{"model": "image classifier", "dataset": "patchworks of several textures", "train_examples": 145000, "image_size": 32, "crop_scale_min": 1, "horizontal_flip": true, "translate": 0.06, "color_jitter": 0.1, "targets": ["centre pattern"], "num_classes": 32, "arch": "resmlp", "norm": "layernorm", "norm_position": "pre", "hidden_act": "swiglu", "mlp_ratio": 2, "parallel_block": false, "dropout": 0.1, "inner_norm": false, "patch_size": [4, 4], "conv_stem": false, "layers": 16, "width": 192, "loss": "cross_entropy", "init": "trunc_normal_002", "residual_init": "zero_last", "optimizer": "nadamw", "learning_rate": 0.0019, "beta1": 0.85, "beta2": 0.999, "eps": 1e-08, "max_grad_norm": 0.5, "ema_decay": 0.995, "max_steps": 7700, "batch_size": 64, "epochs": 3.4, "lr_schedule": "step", "warmup_steps": 380, "weight_decay": 0.2}
Rows from block 7, named by matrix and row number. Rows with one number belong to one neuron. Each number is 128 + 32 x the weight over the matrix's rms, rounded and kept within 0 to 255. All counts start at 0. Numbers have three digits each.
# gate: MLP gate (model.blocks.7.mlp.gate.weight, 384x192), inputs 0-191
# fc1: MLP up (model.blocks.7.mlp.fc1.weight, 384x192), inputs 0-191
# fc2: MLP down (model.blocks.7.mlp.fc2.weight, 192x384, transposed), outputs 0-191
gate.27:128133129124136127137120133129133130133129130133129127127133129127123122126122128126135116132134131128131132127126126133121133118133126124126119128130128131124120123134128126124131131123129124136122122131133127127126132126125129122130128129130130131129131128130128127134126135129129132121128130128130129130126129118129123128130130121127127127130120130124125123121127126133133124128130125129129129123129127122132134127121129131135127132131124129121121141131123130122131125127127121125126127132127121127133126132120126129127131131128131137131129130128133134115124125127126123132
fc1.27:124131131121131131126120130123132127129128134124134132129122124141125128128133124127134120126129124130128131131132129124130131132130119132135120122128124122128127132128127133130131119126135118121133139122127127124132130126123124133135130127134121126129130124127130128138131131124128127114131120120131127120129129124135125132140125130128132125126123126130126135132126129130128115129128134129131125132128126134124126123123134123128123127119130130128127126133125119127127129127132125129129134117128132114130130132127126130125126124132131131125131126131133131128130120127130131132
fc2.27:129126128128129127130128127124128128125130127131130129128128129127129129126127127129126127127129124131128128127129129129129131126129124131125130130125127131127130129128129129126130127128128126123128128127129125129127127130125128130131126128131127126128128128130128128129128128126131130133125130130128131128129129125128129128127129128128132127127129130129126126125129128127131128130126131128128122128127127131128129125126131131128127126127129126132130128129131130129126126128126128128132129128129125128126125125129124129127127131127127129127127127127128130124131129126125129128
gate.28:123136127124124127130127128128132128129135128130127132126125120128128126125128129130125130124124126129124132127126121124129128132120117126125122127129124119125131135125144120130129135125128131134124128138136130135129137135126132138123128128130126123135134136124127133126132134122127125130116133129128128129119126131130119124134135128130126127123130129131115130128121120125126120125124127128132137123131127134129126122126127132126133125128133123130123126126131119131135130133131134130137124126131130131125113130124130127126124127128120137124122130128122134131130131130128131129
fc1.28:128120129128123133129138131119128137126129127133123127125133120130124134130138123135133136125130130137124124136124131131127132133125124132126138135124132128127136126123130121128124124129123129123131145123125127120131121131123138136129129123123121132118129122126130126129129124115129130131130125137121124129135111131133140122132137129131132131128127131130128130131129122127125134130118134122125136137123132130128127125132118130124127126126127125130130119135131126124118130122126120121128132126132131136130124125130132133125124127126129123128114122125117127131124130127126125129
fc2.28:127129124127126129128125127124126127125129130126128126126128130133127128127128127128127126128127127131129127130129127132125140124129126129125126124126130130129132129128125130129124125128127126130126133131129129128128127131129130132132127127130129129129127131127128127125128130127129128130129133131130130124129129129126125127131127130129133126129129123125127131128126125128129129129130128132127129128127129130129129127127129129126128129125128131127129129127130124125128127125134130126130126122133126131131128128129128130126127128126129129128126130125125127128129130127125126129
gate.29:117100086104149154094115070119121111115124044146138102140117135062131133132127101145106129108095106148101103136111130149142104114143169147133140109089086136132150137104143088141175139136152145165141073118123104123144149167173174152093101147137111158107147124134153128088125128128098108184097148160150160128125122189120117136133097159087075180123137107165116114149090128183134140174129119153132085155139138114128093086104139176127154135133133173143169167146139104147124114091156095134130128189168137153106105116145108165127166107145134114136110121120113133152152141122117129134
fc1.29:128128110110149114109127079169134139112116111132118107154088182106136134152092135167098107135105096144123120136116150160120147150200147157127133119116142114135109140126148097152149148132138105175101119112153110135132148119164153098126136097108116137112128179132125165045126184146159115168129099167138121158102110148099122162090101144138104158109116128140135074108066121128118202131141132166133096125139167087126115110122097221117182130124111129154150192094134147118147143098145110121090106139107073184115142113127125117112143125139146131144142117111128128116121149130114108148
fc2.29:104106139082133100129123159116110105100145113167061141117121132141123113162126102106165091096142150126179086132168138145088119138155162081174104090111125160140160101134086142163134116100126123117131108123097168118162115101144123146154095107180121123164115127118152114175152157138100170117146124144129158107109143129106142137137149134114130099161112149091163110148074155126158144184141156216148096099167155126106158112153123093128136114114080156102135171149129135075124126083165154133087098117146140085161184136094130106121113140146147163106124133077100054087130127099081094127
gate.30:122124121116109116127137129149128133112141139122135136132135121131125138129141132127120125136123131131129140137115142116119131125120106128125123135129147136125130126106121126121138134118136121122128142125131130122120111141104125122138140138135124120121125121130129121135118121134145122120125104129125134147128118133121138137122123101132151127131122146124111122122129129136122132114137115129125125129122130148120129117135134136133112116134132127136122133138120129141134135127127134114123132118117129134129141136112128139119116126106130120123136133135143145114113138133122126125
fc1.30:108134127108113118132123134131130132131127140123147133129125117146128126115117129113131130131115132127124139137104148122115138122105090131138115130127132133128150113124131117125129127099129128126141155115133129117129115134100136150141136140135135127123122143139135110115119119099134130140125119131132129128140126133127132135133129120133146135118115126124111120121124124135129126132121131135118132134126138150135139120127127122125120122143141108140131118129124103137130127134121133123154135114139118147125126140121134138126110131108125130127126121145132139124119141123122137132
fc2.30:132119126132123121125130128122135134122133125126124130135128124121125122129125128125133131142130119135131137132126133117125120130128132125127130122122132139140127127135117127143137126130139121111121106125126128111136116129125118095131132136162123120132126134118122128142122138126129132124130110131122128130125130123133123131106133121132126123109117164130127122124123141137112122134115136143136125130137132130139127135119123128142126125123126131127133132139123177132136127126133131143123130139120109113128124128130126126126117126129099137122155129125136126137136128126109132133
gate.31:158113092110119176097160087119133106103134081117167106157105104082173146115142113158064175151094087140084130148113095137165117117105116156114172116124110114155133173089156087188136162110171171159143109103132104133127133157125144128075139130116102157085086134086118126059119140090147087154087112142098078107150127166128128118168143115098113172099176135179164130108159113150086109109100126087143160148136116105128099140143138152114123132138142162095134116160115134143156145142156120156135116161167096198084055109156135153128133102142136106173086109124078168151154102185125163142
fc1.31:100125128149122123157103104145144136075140105165149118139139161101084168160164123159133028121135076164137121159155158130120191142152099153078187137122154145096153068097160114129105124134114029172123094128133140159148120152102164123151116106132108133151145111157104121146116115150159094154119129168133157155123152134132148162075104121130122133115152120109140160137108111063120157168121168118127076118126129098169100134166061200107169100091142165146155080105145118141112085140135093154128138131103144108099115065039115119150145152118140148085155104110142149098136119085089098166
fc2.31:078127145116114057162132148119130161106154102135144105113105102113098119135154116147171094051142137134135134137181161159087151179120138143132136108090095119101156093143136086136159122117126093155142075109185139145169131123122173184087099112148127129170141097150137102112110119122107110094138193136131138148096114140168121164107119099182135155118117143116115092124090130108155121128116158165128100114134161126167128127142092117140170144117112087146159128095108126113139115098160142153174132167136130086137175121064140094135076167114122164105132112093157117143133142118089068164
gate.32:107072083157199148159072053138149093110095000187185113169166124050197119106185118114173142107140107119050099137110152130195129138123097152155133099101119184093163153161120166108143174100171127099182039052100096067140173173145122160128141127154079121111203108144143083173092128050099064150110124173132142186186105179248142112079096132104113156085105136203040133166142182178124102006053137052165055192096092151135099160046157123110118063131144137170229078180071125121168127131084064162213207191151079061053092150124065200140106083147104088095162079109146120168116120135098178157
fc1.32:144174135148106159174158179098155140104133141076128087101119083195131189100113091181057111139068085225106126157148113147100123154099096204081199198166192082164132247087184097167000104112068084067126198144143170201144118114086147150114071127127146157129118163092089173102118122117106112157104137113084065059128148122136121167229204095092171132134144121127255187116097059031106106114143096058177145123167023086142065126204026149144115125110180149063095084131188116224153123169123083120137160022137198195153040009191236132132111185168131115086064096134168187091164051086162124138
fc2.32:039160147144133101195054189075091126104075038124132148160205134109148104080099141130194103077112188117109117064119078157126081125103160080199043098132079145128152132163148190095120140149089208216162066147140119100083209147133133252041082229125147168241180207199144153131146151117071119149040255100211218110098152177166073166104117173146129124076115009141054173195015128126182110138141042132107009163082113207127163066072205096163153135100149178191120141120029013089149106082120093105248154189153169046151168189107069148120108074080080129065085210138096096138157168081188077072
gate.33:153114142183255191164084097159180077091129098177155122131088033118160178166137141141175182118162091071115121158094114096167120110075134113173064124116153093156114152142066125178065103144174110136134114089093146132128070123133081136155108088207132132098195029126106080153135181105135121078114110153157008166124079116163124045095137129097119097086137185150150150171095121089129129045150142128227114118100115080103164165151094107040115140109053163032174079162113164060149175151170088187140092147118065143121132116200100125151134098132071143060109081128089137134108131124086160170
fc1.33:167113163150116110114122090117122153098095129147166132088205093145101121170192145072140173142157135111158134074154146133106182171122203094105169148142103219153065104088094200052107112162151111113090066155100095125188183155176106084143175107110140093130105050127076135040161131186061143120204109154075158108112167107132177110133053188103121125165125132117087128182170177116126129185171123150092109131130110037124121178102101082143136157141134191144116139159164152166088065106143118129074212150083177092139113161153130144124169101151156118148142126085112111100116088126107135097
fc2.33:049147168176130104135117150170095100121071132157106099095215154172193153136166070170171133156119181131145065065096106164183071133153088160074055137116125163093181063127173036061085082126153169145162136127096142141148140184156158169117141122067126117136191173156163171154138148129100092121148160113088138100151128101127113074172152144084151144169147062142103145198182078165139111144181120101141126128095103166081123055129183164133068034107079173154111130143175051093177137101134134122102158054141149084213157123119120198157196142099152057088152148125145113107108108075159146119
gate.34:150125128138103129121126117131125133116128112117151127120146129109122135131139127124124140131126132126124119121111132129127137120128138122124134140129129135116114101116133119101121124154139146091139122137106117122134096145132138124112127134110127127134123138123116125110139096142132138122140128143120146129117150141119149118136116139125158131133124130143120135144161130120120140147135122141115113140117125100119120122121128135125105130144121126129132106138121132141097117124134135117125158141129156126135109125119116149134140139129139117152123123131117131148130125140131137122
fc1.34:131134123144127124126135129125121124125116130136138116129125120129136145133150116142127134120127134155120110138123135137151139139123130151086154128122135141103134136119135115097154122125122142107139150123126113126135133142137146122144112113120130134093133114125128131128119115116136110140129130153097126127128130128143140107126134116139149127135129126139124115136139123124143150112116145119129128143114132125133092124117140183099119135136122134136138115126145131129120132114134129132127135124135099136137125111106124141125120128138135131123118110115112144140135129131113090150
fc2.34:129121122131121124134139113125125122134119123119133132115134141116131137130127116132105152125128123142121117126130126134133116115142133130133123129138121136123133117116113137099129129118134131118136111134133104123119115141145120118137125120168132124122131146116120140144121111116124125117141123135128134137123137124118126115133131122122127126124119149141116124133145138125136138121115123135123136145128115123135114120117135146129113123137132117142128124124125154155122113132127120122127140147132122140123116137141119146123132129134119106115145124116136131133135139120125126122
gate.35:178093113049099115147118079151124145117165216130126195099013136093150169115076099185124141123164123111090241150136123060093162124185078097211128082154162143166129096155071194237159118082189136241088128111203159099170102135029077129176049136235076091092081095065108137056095203109164088026089102113085042147104099082084122160145062063111107084068151190108232090135085197144147152102092144158210129071185094066170116157168077114166188180082181193020107145147021167092192121103205123155144119191131020170103154172168100042143065098136040196083170131146133188041152084110117104134
fc1.35:138078131108146081159104086088131169113135117181063102117047073140064218171116087124178177056099123158096114204145213163052188220167109175234122118125255095180150084165042218206056174123099121105168081030190144159230092093101138184125061044107116156185100078169160093105072181133098066056193173140104054098163100158157166195130030093220153171175142085122235133150049176052140123174112155145133147163194156104170134163224000045104230189038123126059211055157105067139140104117140113200133103150162148101056196135201173097112033079118170216077122056056143164122081080116078116195
fc2.35:093189119114131075083119170111090126133077132079089109121160168208117103216059095107123145124158147094158056108070103141106145099139190103052063125147143155201096111118106108131145074142101128084132105148062137134117145086200042000134188079255221085132149203125213174151132128196098092164211060094150154103151118070130066144127168113148179120175127255095135087126062115185099145117210055155144130098103130131032139116108124107134115143159030111128127160121240255196139152119076148081000096038103115106197158151151189129125143113084134069187127146111119038192076119167122144094
gate.36:129124127124128122133128136124118122127129138132121139124131139139133123122127122122126127133128133131129123128129121122126122119129122122125129127131133129127135120131130127131135130127121127128132137131126132125128123133121122130133121126126130125125119129130132130139126137126131129125127133114133128124130132117130127136129128128119126124126122124126133118119131124132128122132126127130129126130136124128128128132130127123132122126129134128118119131132130122134128133135126126129124126131132120121129128123127128125130131126118127120128127133124130128118134117126124129124
fc1.36:127133124131139126128127129124129132139135130124133130133119122132137119120121131120129129125134134126124129126139123132126130119134118127134118131123127123126129123128122129132133125132136125123126118125132133129121135118120125132131128128132134138130123122133129136135128133119120133121129130123135136124128134127123121127130130125134115126124122129127125128121125122139132116126129124138131120121130120130135126128127135122141121127130138128121125128126126123130127125119138125131129143118128131131131131135133132125133124130123128131123118131139136125130128126130131137130
fc2.36:128130128130125130128128129126129127128128137131128134127130127128127127127125126129124124129130124130128129129125128123131126129127127128130130129128130126126131128129130134124131125127128123127129132130121123128126125133129128133136131130130129123124128130126127127132130127129130128128124129126127129128127128123128131123125128130126127124127127125131129130129131130125127131129127132124123128124129130129127128128130129129124125126130128128128126128129129121129120128136127132127128127128129124130126125129132128129128129130127128129132129127131125127127132127126125130129
gate.37:134126131133119127130130124128134126124139125137143127127133134131123136124132127126131113129132121129125121138141136125128133133133133128126133129120135138130128114123126133125127125128134115121132102128124126126140128137132119128131130125130124127134136128137132124131134115128134132125130123135138139137132132123129134144123122129122133129124129131125124134134127135124132114137127128130125113127135124108131128126114120144127131121121127133136134119132128131140125114134129130128131141126124139119130107117117128124139127135127126127119151127127136125124138113120123135135
fc1.37:123122125134142127139118121129129126132129134135129131137119120105131126122131134126129117117126127125127131127134128122139137115128125125128134134129136127118119149129129129129140127137114133122124132127123134121113124121123138119112126129124121133118127130125119135132136131124130133142116128142130140143128133145127126133114129126127130131122133135132121125116129130130125135123108132133130126135123125137129125123124143136127133130124127120127126123118121136125126127130133126118135128141124131133132119120121122132123128132125112127126128126142130125146139142133135127135
fc2.37:131128129125123137125130131128131128131128129134133132129125122128119132126136129125123123132130120129130137131125127122130136131132117127134123130127119129131135113132137118136138128124143120137126128128122123131127115137119143137135131140138122133126127121110122120121129127124135132123124128135126129129129133127135134121129118134120130127113119134134129127131130128132119124128124138144129122123128130130135128128133123127126128123134129124125127134134110122121128136133131126134139137137125118129123121122122122132132131127133126126134121124128118128127131125133120136131